From a checkpoint of a small image captioner.
Model: 22.5M parameters, 32-pixel images, encoder norm rmsnorm, encoder activation relu, encoder num experts 16, encoder patch size [2, 2], decoder layers 12.
Rows from block 11 of the image encoder of a small image captioner, named by matrix and row number. Rows with one number within an expert belong to one neuron, the router's apart. Each number is 128 + 24 x the weight over its row's rms, rounded and kept within 0 to 255. All counts start at 0. After the name is the row's rms in percent of the matrix's.
After each expert's rows are labels from the 100 images, of 14976, where the router gives the expert most weight on average: "colour at peak" is the nearest of a few named colours to the mean colour under the peak; "responds to" is what is common among them. Only what is clearly more common there than usual is listed. The data: small renderings of single solids in any pose.
# router: slot weights (encoder.blocks.11.mlp.router.weight, 32x96, trained with AdamW), inputs 0-95
# up: expert up (encoder.blocks.11.mlp.up, 16x48x96), inputs 0-95
# down: expert down (encoder.blocks.11.mlp.down, 16x96x48, transposed), outputs 0-95

# expert 1
router.2 111 [102  82 154 127 114 101  92 130 167 138 111 163 151 162 124 129 166 118 138 143 150 101 161 167 115 125 128 103 143 159 108 105 139 162 117 102 154 154 146  84 159 130  99 126 133 150 111 126 140 148 109 106 130 113 153 106 161 106  88 114 144  93  77 159 140 125 100 165 127 155 177 160 120 118 123 135 107 143 117  99 107 127 115  99  83 169 141  99 106 121 134 113 105 124  96 114]
router.3 079 [136  92 154 141  90 105 111 162  97 131 106 145 149 134 102 139 155 138 153 140 115 137 139 172 104 141 155 138 166 139 106 127 110 166 122 111 124 136 130  99 194 111  88 139 127 155 110 114 162 144 111 154 158 109 139 149 143 104  95 136 137 116 106 128 120 111 135 207 123 153 162 176 134 128 104 152 169 137 133  86 124 106 129 129 106 147 105 170 127  99 115 106 113 120 106 136]
up.0 089 [125 127 126 124 109 114 187 146 137 109 110 103 162 105 118 149 161  94 160 173 167 160  76 147 165 135 132 119  91 157 138 113 154 129 149 154 138  85 177 141 147 148 114 151 151 119 107  65 141 125  95 170 128 100 120 151 150 120 121 150 154 118 133 106 118 127 109 110 155 130 127 156 145  99 154 121 179  98 144 125 135 136 145 148 147 141  93 133 121 122 128 137 113  98 102 113]
down.0 096 [152 102 163 124 129  92 108 177  97  76 117 105 106 162 112 162 119 113 157  84 116  95  74  97 152 124 168 146 121 140 132 108 104 130  80 146 147 116  95 113 143 149 154 127  97 121 136 120 123 159  98 137 118 182 140 119  90 104 117 136 136 112 136 122  93 120 144 130 145 136 137 167 152 150 171 163 117 119 147 148 122 121 139 118 138 103 156 102 132 165 135 108  98 126 143 106]
up.1 101 [105  97 148 132 128 160 125  97 130 124 134 106 122 149 153 114 158 115 125 115 133 100 115 152 128 111 142 163  91 106 158  88 152 173 167 108 121 127  95 134 157 118 105 121 122 155 108 126 122 155 107  91 119  82 148 153 176 109 135 124 131 136 117  98 138 147 133 148 126 137 157  94 192  83 130 158 148 140  98 182 110 115  88 163 145 114 152 102 109 155 158 141 150 107 135 139]
down.1 105 [114 149 149  83 158 155 157 160 136 124  94 149 109 168 117 138 127 130 104 145 136 108 152 125 134  90 150 148 133 150 120 135 126 158  86 129 124 151 144  82 110 137  93 149 177 113 127 135 152 131 103 107 114  97 147 109 140 157 118 138 101 102 137 131  93 183 130 134 154 104  90 146  97 163 124 157 120 177  96  88 149  78 133 137 105 159 127 124 119 103 148 142 167 115 106 136]
up.2 105 [ 94  89 124  93 130 140 141 116 126 141 124 140  85 157 133 132 117 149 102 108 120 102 130 120 143 153 157 106  94 136 178 125 132 156 127 104 117 106 127 104 179 134 114 152  90 144 133 127 121 144 133 131 142 108 149 144 150 101 105 102 146 110 113 150 144 118  99 161 141 163 181 105 152 115 131 110 129 149 123 181 153  88 122 149  88 143 128 181  71 131 172 133 116 140 103 165]
down.2 109 [161 149 114 103 144 133 163 142 148 126 118  92 132 159 135 143 121  87 110 148 141 117 130 129 166 146 135 113 133 152 102 141 135 156 108  95 116 171 121  81 145 161 150 106 126 122 115 149  95 154  95  81  98 155 115 112 143 111 141 109  91  68 133 160 120 115 129 103 111 130  90 200 125 129 104 146  89 132 105  95 159 174 141 121 138 137 137 103  94 155 127 133 110 136 135 132]
up.3 091 [138 109 140 120 142 136 125 152 145 103 104 137 162 139 112 121 126 174 177 119 105 137 165 130  99 129  96 155 133 130 121 170 131 171  95  86 150 157 120 129  90 123 155  75 108 177 109 133 114 134 143 111 133 154 155 123  89 171 140 138 137 155 164  81 143  85 118 122 156 113  94 163 112 100 116 133 140 107 137 148 115 117 145 125 115 117 105 105 133 105 155 107 160  84 105 126]
down.3 091 [106 109 139 143 120 112 163 101 110 138 119  98 154 134 146 157 118 130 109 164 142 148 119 164 115 140 125 128 135 139  77  98 160 121 136 115 134 114 137 111 111 125 126 121 107  90 133 107 129 142 155 118 157 100 109 109 125 167 158 109 127 102 104  92 108 172 125  98  67 123 158 118 130 114 135 153 149 159 143 135 145 123  47 117 139 141 137  33 131 127 131 134 114 136 143 129]
colour at peak: brown
responds to: spring; cube frame

# expert 3
router.6 083 [150 136 146 151 110 114 111 169 101 155 135 134 176 105 126 123 140 137 145 146 161 162 108 154 132 166 141 116 181  96  82 164 119 148 105 140 136 131 129  96 160 109  89 164  98 141 106 131 165 175  96 144 129 132  91 141  93 123 115 143 146 127 166 110  94 111 155 146 139 133 156 167 104 147 127 152 178 137 158 111 118 108 167 134 104 116 118 165 127 116 133 115 125 120 113 154]
router.7 115 [124 134 149  91 138 150 103 149 147  90 122 163 117 184 103 142 116 105 121 142 154 156 108 166  92 173 113 102 137 120 155 149 146  95 147 129 170 126 155  77 146 130 119 133 138 165 108 153 105 161 153 113 104 103 130 118 115 107 113 133  90 118 136 111 142  86 131  77 106 141 148 135 141 111 134 156 147  95 167 139 134 111 104 143  96 132 143 140  95 141 176 128  81 144 122 137]
up.0 085 [120 121 145 163 159 170 148 111 124 152 145 132 104  89 171 172 117 137 102 119 117 134 134 134 145 102 117 116 150 100 142 148 170 137 142 140 138  80  63 104 131 139 156 123 132 137 138 112 116 128 100 145 175 144 114 150 149 131 107 137 133 137  85 156  75 132  79  92 118 112 123 129 131  80 135 118 144 120  65 115 135 111  91 142 140 132 136 119 116 138 145 109 124 173 156 103]
down.0 099 [114 116 132 148 130 114 144 130 125 132 114 112 148 154  67 152 125  96  99 152 115 122 112 163 147 131 112 108 152 125  98 159 124 152 152  79 118 146 138 107  95  99 169 143 146  92 109  99  94  98 135 151 125 130 123 118 108  93 118 147 123 120 141 190 155 108 142  95 115 124 121 179 109 105 148 113  98 102  95 140 131 102 181 115 125 127 118 139 166 159 131 154 158 149 109 176]
up.1 089 [133 109 145 163 154 115 136 182 115 116 173  94 123 127 147 135 144 121 156 141 112 149  93 106 111 172 143 128 134 123 131 104 105 115 110  87 100 132  97 102 135 106 165 128 162 132 165  95 169 158 116 100 173 122 146 129 132 137 161 144 125 154 177 154 182 149  94 165 132 134 141 138 105 156 151 143 118 136  97 127 112 146 121 102 125 144 137 114 135 125 134 136  75 175 130 157]
down.1 099 [119 117 123 175 146 165 140 137 110  98 129 158 140 146 109 131 117 111 123 116 123  91 161 135  64 133 115 141 141 126 125 107  98 127 150  94 156 160 138 129 113 158 130 120  59 113 154 127 147 109 192 121 131 189 132 135 146 119 107  98 144 145 129 140 120  93 125 123 124  85 141  97 169 113 110 118 105 116 152 120 129  84 162 149  89  83 131 146 132 125 118 161 126 112 114 113]
up.2 104 [103 135 130 151 168 148 133 108 114 129 141 106 180 141  91  95 140 126 129 109 142 129 119 136 162 111 151 109 154 137 124 164 158 139  83 116 132 157 147  89  65 131 133 134 128  97 127 165 109 127 103 110 104 142 109  98  82 117 117 154 101 159 122  88 126 133 120 121 148 109 165 121 125 159 127 136 117 175 141 103 132 116  85 123 103 135 177 110 115 111 112 160 162 136 183 149]
down.2 104 [150 143 125 130  86 104 136 142 127 133 128 125  99 117 127 154 107  98 121 150 134 137  74 131 104 127  85  83  84 100 108 131 132 161 108 125 129 116 133 143 133 126 130 143 100 126 146  96 120 118 145  97 129  99  89 164 136 147  92  97 104 182 116 142 117 112 110 106  86  70  97 135 108 111 118 129 144 123 140 129 130 153 157 124 135 107  70 127 169 145 168  99 185 118 116 132]
up.3 108 [118 136 110 154 141 125 157 139 113 122 118 114 150 117  99 134 121 142  95 156 121 152 116  90  85 130 120 170 100 119 115 163 172 150 122 149 169 148 156 106 151 138 133 110 117 124 102 153 102 127 115 131 126 166 181 120 119 133 175 137 138 154 128 107 137 120 108 136 121 183  80 132  97  95 140 142  99  76 115 112 112 170  90 131 126 122 108 136 114 147 134 166  99 116 164  77]
down.3 109 [132 137  87 129 134 161 122 164  93 140 179 144 140 152 137  90 123 129 111 135 141 129 146 137 123 104 137 158  94 125 122 115 129 160 120 132 136 105  93 141 127 113 101 152 189 126 148 103 164 137 158  99 141 140  85 171 136 127 114 148 134 129 155 153 146 145 176 106  95 135 198 119  97 126 109 132 174  96 129 143 166  73 111 116 116 124 133 109 105 144 121 132 156 145 102 132]
colour at peak: brown
responds to: cube frame; spring

# expert 0
router.0 121 [126 141 127 102 163 172 153  99 114 116 140 131 101 173  76 153  92  81 125 128 130 124 102 114 108 138 142 142 125 115  93 127 111 138 121 126 145 117 122 143  89 161 131 106 162  91  98  76 132 101 138 170 145 146 132 130 128 118 140 131 133 126  92 162  98 144 110 110 136 157 142 172 129 109 129 144 126 107 101 146 112 115 138  90 120 173  80 100 123 175 147 132 128  99  78 112]
router.1 101 [144 165 126 105 147 152 154  96 114 134 150 129  92 157  89 114 100  74 121 128 106 101 117 148 124 140 153 131 114 122  74 117 121 147 152 147 137 133 134 117 116 139 119 125 153  95 113  76 107 117 115 145 141 143 112 142 172 116 143 157 152  91 103 156 106 164 112 128 144 168 152 180 116 104 122 130 145 103  98 121  98 104 126 128  97 152 103 139 127 190 155 115 104 100 110 165]
up.0 117 [135 119 155 122 126 125 154 139 140  82 142 117 135 176  92 135 158 127 104 132 120 150  93 107 128 156  92 123 102 124 160 149 137 136 115 105 138 130 115 122 124 111 129  79 168  70 126 129 109 135 108  94 100 170 121 112  88 134 130 101 109  96  88 162 148 109 123  83 117 135 119 155  90 111 134 133 139  90 122 166 160  71 133 141 127 123 147  88  83 115 135 137 153 142 104 148]
down.0 115 [129 122 123 141 130 115  98 130 165 136 131 152 108 111 156 104 123 104 104  90 140 105 145 128 138 179 155 144 121 121  81 151  81  97 124 133 117 148 132 119  97 145 172 182 125 107 112  89 100 145 112 131 143 159 123 137  88 125 156 124 103 143 173  60 142 167 112 130 127 119 132 124 158 135 159 121  95 143 129 127 172  98 141  98 126 135 140 146  98 135 140 106  92  91 131  98]
up.1 088 [ 88 150 130 153 100 141 165 136  77 130 155 107 120 105  74 108 185 142 119 118 154 114 182 135 124 102 145 101 154 141 100 112 167 166 122 124 159 148 131 126 138 122  83 102 132 102 152 155 118  94  98 124 117 133 139 132 155 145 161 114 118 136 120 185 126 139 131 142 156 163 108 126 179 104 137 124 106 107 124 122 128 106 111 143 140 141 129 124  90 126 151  88  94 104 144 115]
down.1 100 [132 136 105 150 109 118 127 161 147 124  94 128 147 155 119 143 106 111 112 117 119 126 123 119 163  95 167  83 127 144 141 126 129 122 115 121  99  75 110 112 128 105  88 136 104 138 104 163 154 144  99 108 134 147 113 146 176 111 146 136 167 100 165 137 107 128 125 132 128  58 123 118 148  86 125 119 146 129 116 149 167  99  94 151 130 126 138  82 140  86  87 126 101 136 185 153]
up.2 104 [130 153 121 129 115 137 153 111 125 143 117 154 122 122 126  83 137 152  93 111 155 137 129 134 115 141 169 143 106 114 130 105 154 152 114 159  84 119 167 142 111 143 103  89 125 148 145 131 133  75 157 133 158  94 121 117 178 147 161 133 134 137 102  59 116 106 120 154 111 100 147 156 100 163 116 154 144 143 168 140 140 130 127 159 119 100 102  72 177 129 134 141 120 107 163 119]
down.2 103 [110 139 115 123 127 170 124 118 148 148 132 136  84 115 184 105 134 104 154 130  92 136 116 118 117  96 107 163 140 143 131 164  92 142 109 131 145 138 100 148 138 108 166 132 126 114  72 105 136 132 128 136  86 112 161 135 122 118 139 162 136  81 180 148 180 126 128 138 134 122 108 133 114 112 153 155 150 108 110 126 141 131 134 145 112 124 209 143 110  85 117  77 103 119 137 130]
up.3 085 [126 157 135 145 139 149 144 123 148 143 142 116 108 131  93 147 122 132  86 159 122  91 105 126  84  99 103 189 134 149 129 157 125  75 161 155 116 115 110 136 107 112 138 142 107 131 102 119 156 163 159 176 139 119 144 114 142 149 154 188 122 104 130 137 179 151 129 131 126 143 129 117 135 110 127 138 152 147 122 116  99 124  85 145 128 144 133 179  98 182 111 129  76 140 136 116]
down.3 093 [138 118 128 126 121 141 136 119 114  88 103 145 177 123 109 120 101 105 130 118 147 122 138 175 146 104 117  96 142 119 130 108 109 112 140 129 155 141 168 139 144 108 141 141 171  76 117 122  93  96 135  94 148 158  90 151 108  91 113 134 136 117 112 131 140 107 178 120 124  94 148 134 178 138 158  77 136  62 100 122 117 125 162 151 115 127 100 128 140  95 151 149 160 127  92 159]
colour at peak: black
responds to: black

# expert 5
router.10 101 [100 106 170 122  76  93 118 114 131 141 137 157 102  79 119 108 135  99 146 111 146 142 149 107 103 136 137 136 112 134 154 135 153 148 177 138 112 132 136 108 142 102 143 107 132 160 146 128 136 152 145 132 103 103 108 145 168 105 156 120  94 164 111 132 127 158 162 159 102 134 124 129 123 182  58 125 122 163 132 144 121 146 130 145 175 121  88 133 158  99 132 127 153 104 157  93]
router.11 080 [152 113 166 146  88  78 147 137 105 140 149 123 134  62 126 129 101 131 135 123 125 148  97 126 128 140 146 120 140 133 127 153 126 129 115 148 110 130 113  96 161 101 127 121  92 143 140 142 168 133 135 165 131 123 119 144 136 149 136 116 157 156 152 140 119 124 151 193 114 127 153 145 141 164 109 140 184 166 158 124 113 110 165 135 162 126  83 183 158  94 132 117 153 106 118  86]
up.0 096 [123 137 135  93 161 127 133 114 126 170 125 189 113 157 104 101 157 144 138 120 153  79 137 120 124 130 129 148  87 133 121 136  74 159 113 127 126 134 134  98 109 122 131 124  94 119 124 116 124 131 118 117 111 163  84 129 163 158 122  99 116 124 154  97  84 164  83 142  98 112 152 124 114  73 151 166 108 107 122 100 105 152 137 121  83 100 109 146 113 106 145 123 120  90 120 166]
down.0 089 [125 131 127 111 129 126 126 149 120  93 143  96 151 175 185 148 120 130  86 119 127 134  93 177 168 150 141  89 136 136 100 134 135 133 131 107 138 118 160  97 132 123 120 138 161 142 117 152 107 153 101 121 143 134 118  79 100 125 132 122 101  96 132  66 165 171 121 120  92 134 113 152  94 131 100 101  86 139 131 121 124 117 125 145 141 159 148  73 156 136 118 154 155 102 102 148]
up.1 119 [ 93  89 135 109 147 105 106 124 171 137  96 118 135 155 141 133 140 111 119 126 142 120 142 153 116 146 133 125 144 110 178 154 141 129 123 122 153 136 117 113 183 142 101 125 125 114  86  86  90 167  93 154 138 142 130 133 152 116 155 157 123 119 102 115 135 160 139 124 189 120 154 125 159 115 144 134 135 122 160  60 121 124  96 163  96 175 115 130 118 149 173 150 126 100 109 100]
down.1 113 [110 122 120 145 137 104 173 141 163 119 104 120 128 131 149 115 146 134 134 103 134  91 144 174 128  86 135  71  96 136 136 120 149  88 135 139 162 120 139 131 175 117 142 153 101 134  51 205  94 137 135 105 132 138 156 112 128 122  90 133 175 138 137 117 102 111 150 138 156 133 168 105 152 139 112 139 133 100 111 129 152 137 128 110 124 102 167 106 142 125 112 122 149 121 109 140]
up.2 091 [ 86 121 108 102 167 136 112 158 117 171 119 153 150  96  97 143 125 131 131 120 149 134 118 147 178 115 125 162 155 137 136 161 121 130  77 111 118 160 141 137 119 151 115  95 137  77 120 137 136 132 133 141 134 152 144  99 143 106  85 138 104  94 137 134 162 110 117 131 148 175 152 123 117 157 122  58 163 117 125  85 110 100 152 116 126  94 102 170 155 127 117 157 132 119 124 159]
down.2 086 [150 170 131 170 112 117 128 119 145 154 145 117 111 128 101  90 113 113 140 112 120  89 112 121 105 134 147 180 106 106 113 111 135 136 144 184 122 157 157 162 132  95 143 135 129 147 111 137 128  98 180 114 175 125 106 122 101 121 140 100  95 110 132 138 127  77 117 139 138 139 124 156 176 118 133 140 138 100 136 130 153  78 123 129 129 180  97 120 132 169 134  98 117  97  84 162]
up.3 107 [104 118 166 128  54 141 129 150 124 138 136 121 114 131 161 138  91 108 134 107  98 143  99 117 141 118 145 141 110 158 152 109 167  89 119  91 119 139 108 129 164 127 172 144 122 146 165 102 100 117 166 126  95 140 165 181 124 155 123 161 110 117 147 136 150 128 121 145 109 137 132 157 185 137  99 135 107 132 124 116 113 108 111 109 169 144 152  91 175 146 142  92 120 112 133 114]
down.3 107 [118 123 122 152 134 149  99 118 148 118  90 119  82 123 110  96 126  79 127 130 169 157 119 113  90 120 173 115 157 105 109 127 120 163 107 139 145 162 113 154 113 107 125 134 120 155 160 170 120 114 126 125 112 144 111  92 161 131 133 112 120 215 106 134 124 171 109 115  93 128 151 125 145 105 139 157 139 119 144 176 131 116 155 168 107 114  89 145 107 117 121 175 128 123 123 113]
colour at peak: pink
responds to: pink; purple

# expert 9
router.18 144 [111 103 135 140  82 140 151 148 115  90 133 136 134 137 133 136  95 107 109 142 110 148 108  81 100 151 152 133 127 142 149 122 121 165 147 149 140  91  97 117 129 127 144  71 159 109 200  99 121 101  97 107 163 147 125 166 118 153 156 140 139 126  97 162 146 138 118 156 112 123  82 133 105 147 130 119  99 106 144 171 176 102 125  90 134 159 119 120  89 105 129 120 107 128 134 126]
router.19 096 [146 110 150 138  73 109 152 165 104  98 136 135 142 107 110 123 112 104 112 142 113 159 124  69 104 124 143 123 138 139 121 134 143 166 162 153 133  99  95 112 118 101 132 101 152 142 198 106 146  93 103 123 173 140 121 177 110 160 150 142 122 134 102 173 130 140 134 150 121 152 123 134 101 173 115 127 132  98 131 150 170  97 130 108 149 156  96 126 104  85 135 124 132 125 134 157]
up.0 082 [ 91 115 135 136 142  72 120 121  74 137  79 122 138 123  94 127  76 115 102 195 137 171  99 134 144 125 121 144 133 132 129 121 112 133 126 149 136 147  99 104 155 158  76 110 112 159 158 122 129 154 139 111 125 162  73 118 154 163 155 130 154 170 123 145 136  88 120  99 109 106 135 137 152 143 159 155 155 136 128  82 132 149 135 151 144 137 115 145 132 132 156 117 136 129 114 125]
down.0 088 [118 109 131  92 102 174 114 166  93  87 125 101 145 121 127 131 130 165 138 128 123 111 125 116 107 103 145 106 146 122  93 141 178 109 113 135 141 147 127 124 114 105 130 129  72 133 166 118  92 144 102 123 122 170 135 185 132 103 107 115 152 110 152  80 141 110 165 165 127 112 158 116 120 140 161 163 121 110 117  92 151  98 140  95 115 103 121 104 163  99 168 141 113 136  98 138]
up.1 096 [129 128 156 103 127 132 137 181 143 124 130 102 101 153 136 173 130  86  90 123 164 124 136  83  84 139 123 120 150 116 105 148 128 114 131 133 143 119 177 132  83 107 131 114 122 114 147 110  86 108 139 113 105 116 118 103 168 181 137 112  92 145 129 139 142 104 127 115 108 180  84 143 178 123  95 127 154 158 133 135 135 152 141 106 155 167 110 131 130  97 126 144 123 138  76 129]
down.1 093 [151 135  88  91 163 130 136 153 136 122 138 143 106 170 117 125 125 144 126 116 127 137 102 182 104  84 122 132  90  96 123 113 126 125 139 142 108 178 141  97 162 126 167 111 154 158  95  91 134 181 142 120  99  89 159 102 124 107 127 130 162 115 140 151 100 108 108 164 164 115 145 149 165 136 115 177  96 106 165  95 131 110 127 117 112 137 110 146 119 148 151 141 151 114 126 140]
up.2 113 [150 111 126 121  38 101 169 156 160  92 121 119 130 119  91 122 146  94 139 109 143 110  95  83 121 155 116 107 131 113 159 144 118 125 127 144  86 115 136 156 142 122 145 117 120 150 112 104 171 111 141 123 122 128 115  99 135 134 101 118 120 127 129 103 120 148 119 143 104  90 141 150 110 113 133 133 124 119 168 160 155 165 110 100 167 126 142 135 113  87 157  94 128  87  90 171]
down.2 088 [133  98 175 151 142 130 141 100 114 137 127 104 104 160 116 115 132 108 104 150 126 149 153 138 103 135 152 130 146 107 110 120 119 116 155 138 146 166 148  89 184 123 101 118 182 129 148  91  85  99 130 119 121 119  95 137 177 127 132 152 149 124  70 131 114 162 117 123 156 162 118 158 143 176 144 141 126 141 118 147  80  99  91 121 160 134 124 161 132 144 126 103 109 167  96 131]
up.3 105 [142 105 127 155 172 132 140 144 117 134 142 152 154 131 128  79 122 142 170 159 139 158 120 119  95 148 109 161 120 115 114 104 135 123 102 107 125 151 156 122 180 124 153 113 173 168 139 161 181 136 127 122 116 127 177  99 101 163 137 118 111 115 136 136 137 114 157 101 102 117 133 151  89 109 159  96  82 145 141 144 156 158 106 128 123  65 144 115 113  99 109 145 125 133  95 137]
down.3 111 [ 77 161 166 161 146 103 134 123 111 146 126 135 135 125 145  92  87 131 140 122 144 117 135  91 102 152 137  90 145 126 156 165 113  94 151 146  97 109 116 135  80 149 122 120 102 114 116  86  91 124 112 151  93 151 113 151 118 119 139  89 136 156 171  87 141 102  96 116 142 131 127  66 111 113 111 116 127 122  99 158 146 114 104 161 109  95 124 145 131 144 102 151 100 159 148 108]
colour at peak: black
responds to: dotted

# expert 13
router.26 104 [141 109 121 145 127 155 149 135 100 149 143 143 119 148 111 130 114 111 167 104 112 124 146  95 108 108 163 110 146 148 119 109 131  77 133 138 130 167 127 126 105  86  56 144 156 174 110 106 128 109 141 162  93 168 149 105 109 175 118 122 178  80 141 103 133 132  97 125 145 144 177 108 138 131 127  98 117  95  97 125 140 109 136 113 145 145 118 134 119 111 146 148 108  85 133 160]
router.27 089 [156  90 138 161 105 118 147 160  64 143 106 124 138  95 130 136 103 117 158 114 127 139 126 141 115 115 151 126 145 135  89 143 118 108 117 115 141 176 124 121 130  93  91 154 103 148 126 124 185 154 118 184 121 169 127 142 102 157 106 155 159 120 170 107 122 124 125 135 151 149 184 134 122 161 106 144 184 137 111 111 104 108 165 146 140 126  99 158 134 121 132 134 121 112 130 161]
up.0 088 [138 154  98 156 145 127 110  88 152 167 158 115 147 141 100 154  83 147 109  93 151 154 143 148 129 130 142 130 123 101 117 137 119 129 125 169 135 144 146 129 147 137 187 139 111 133 124 135 151  97 169 165 115 167 126 157  90 124  98 104 164 129 154  86 137 151 127 148 114  89 141 178 144 137 133 116 134 148 119 147 133  85 107 166  79 161 147 110  94 163 118 130 124 131 151 130]
down.0 101 [121 153 102 146 132 139 104  74 110 163 151 119 139 101 109 133 147 124 130 102 144 112  89 125 116 152 127 170  94 114 140 117 144 152 105 139 103 112 132 144 151 153 140 157 177 137 102  99 134 125 127 166 146 135 129 125 122 142 114 107 104 104  98 133 147 142 130 138 135 128 114 146 108  83 141 134 121 147 115 175  69 168 147 114 121 113 126 126  94 142 180 102 171 178  67 153]
up.1 095 [126 136 107 159 131 114 176 129 129 127 169 152 148 111 102 174 139 140 142  98 104  94 127 114 173 141 165 133 131 108 139 126 155 147 156 140 111  95 114 138 153 119  77 147 144 153 107 146 114 126 125 101  66 131 188 151 124 159 117 124 146  86 113 145 143  93  96 117 140 113 122 107 106 154 125 121 137  98 125 159 121 149  90 118 133  85 148 163 155 111 127 119  98 113 103 166]
down.1 095 [157  90  82 136  89 152 144 155 149 124  98 128 118 139 132  88 148 158 130 147 130 158 147 121 123 121 120 125 111 129 103 110 122 109  89 107 209 163  87 130  76  93 134 115 124 171 130 109 121  81 139 124 143 106 100 129 116 140 121  99  99 109 136 117 146  99 130 145 114 141 114 148 123 153 114 140 120 140 103  95 165 124 124 140 137 132 119 130  80 165 137 109 180 145 122  90]
up.2 089 [157 131 130 170 150 124 152 100 127 189 158 134 142 133 109 129 121 135 107 126 108 143 136 144  86  92 119 132 142 151 143 124  75 111  92 157 167 137 127 146 167 128 150 118 139 136  75 150 136 136 124 127 182 136 169 143 151 140 105 137 157 130 103 106 138  97 125 133  90 114 132 194 131 114 116 161 152 117 115  80 128 120  92 107 127 177 131 133  97 133 150 130  92 128 109 136]
down.2 086 [ 76  81 165 118 110 145 131 140 110  92 125 124 122 156 138 156 149  79 150  76 168 140 137 114 125  87 115 143 128 120 175 151 154 143 165 117 163 138 130  99 111 151 155 135 132 160 120 142 143 140 129 124 153 124 133 128 119 140 114 106 144 139 118 169 112  82 116 137 124 138 119 113 153 133 206  88 161 133 129 156 171 116  95 154 121 141 116 104 120 114 147 136 164 111 127 134]
up.3 109 [131 162 124 122 127 168  76 132 109 107 126 142 130 150 128 130 125 163 128 128 154 122 132 134 123  81  97 125 105 148 124 146 171 113 150  76 129 173 111  78 115 122  91 114 118  98 129 132 128 111 141  79 103 166 146 142  86 161  91  99 125 140 127  90 127 133 116  99 113 116  82 132 153 121 128 120 115 147  66 104 152 148 147 126 142  82 121 123 138 100 160 140 103 143 107 145]
down.3 107 [134 144 105 152 119 137 150 125 129 129 134 132 124 103 135 116 192 207 158 110 117 103 106 104 141 145 162 155 153 144 132  94 128 112 125 116  69 140 150 157 109  85 160 160 119 158 123 140 117 141 105 144 131 118 155 111 119 151 124 121 102 114 116 105 155 131 120 106 146 109 139 106 115  83  99 129 140 125 113 105 105 163 135 134  79 169 189 140 109 146 160  98 101 130 126 130]
colour at peak: black
responds to: white; purple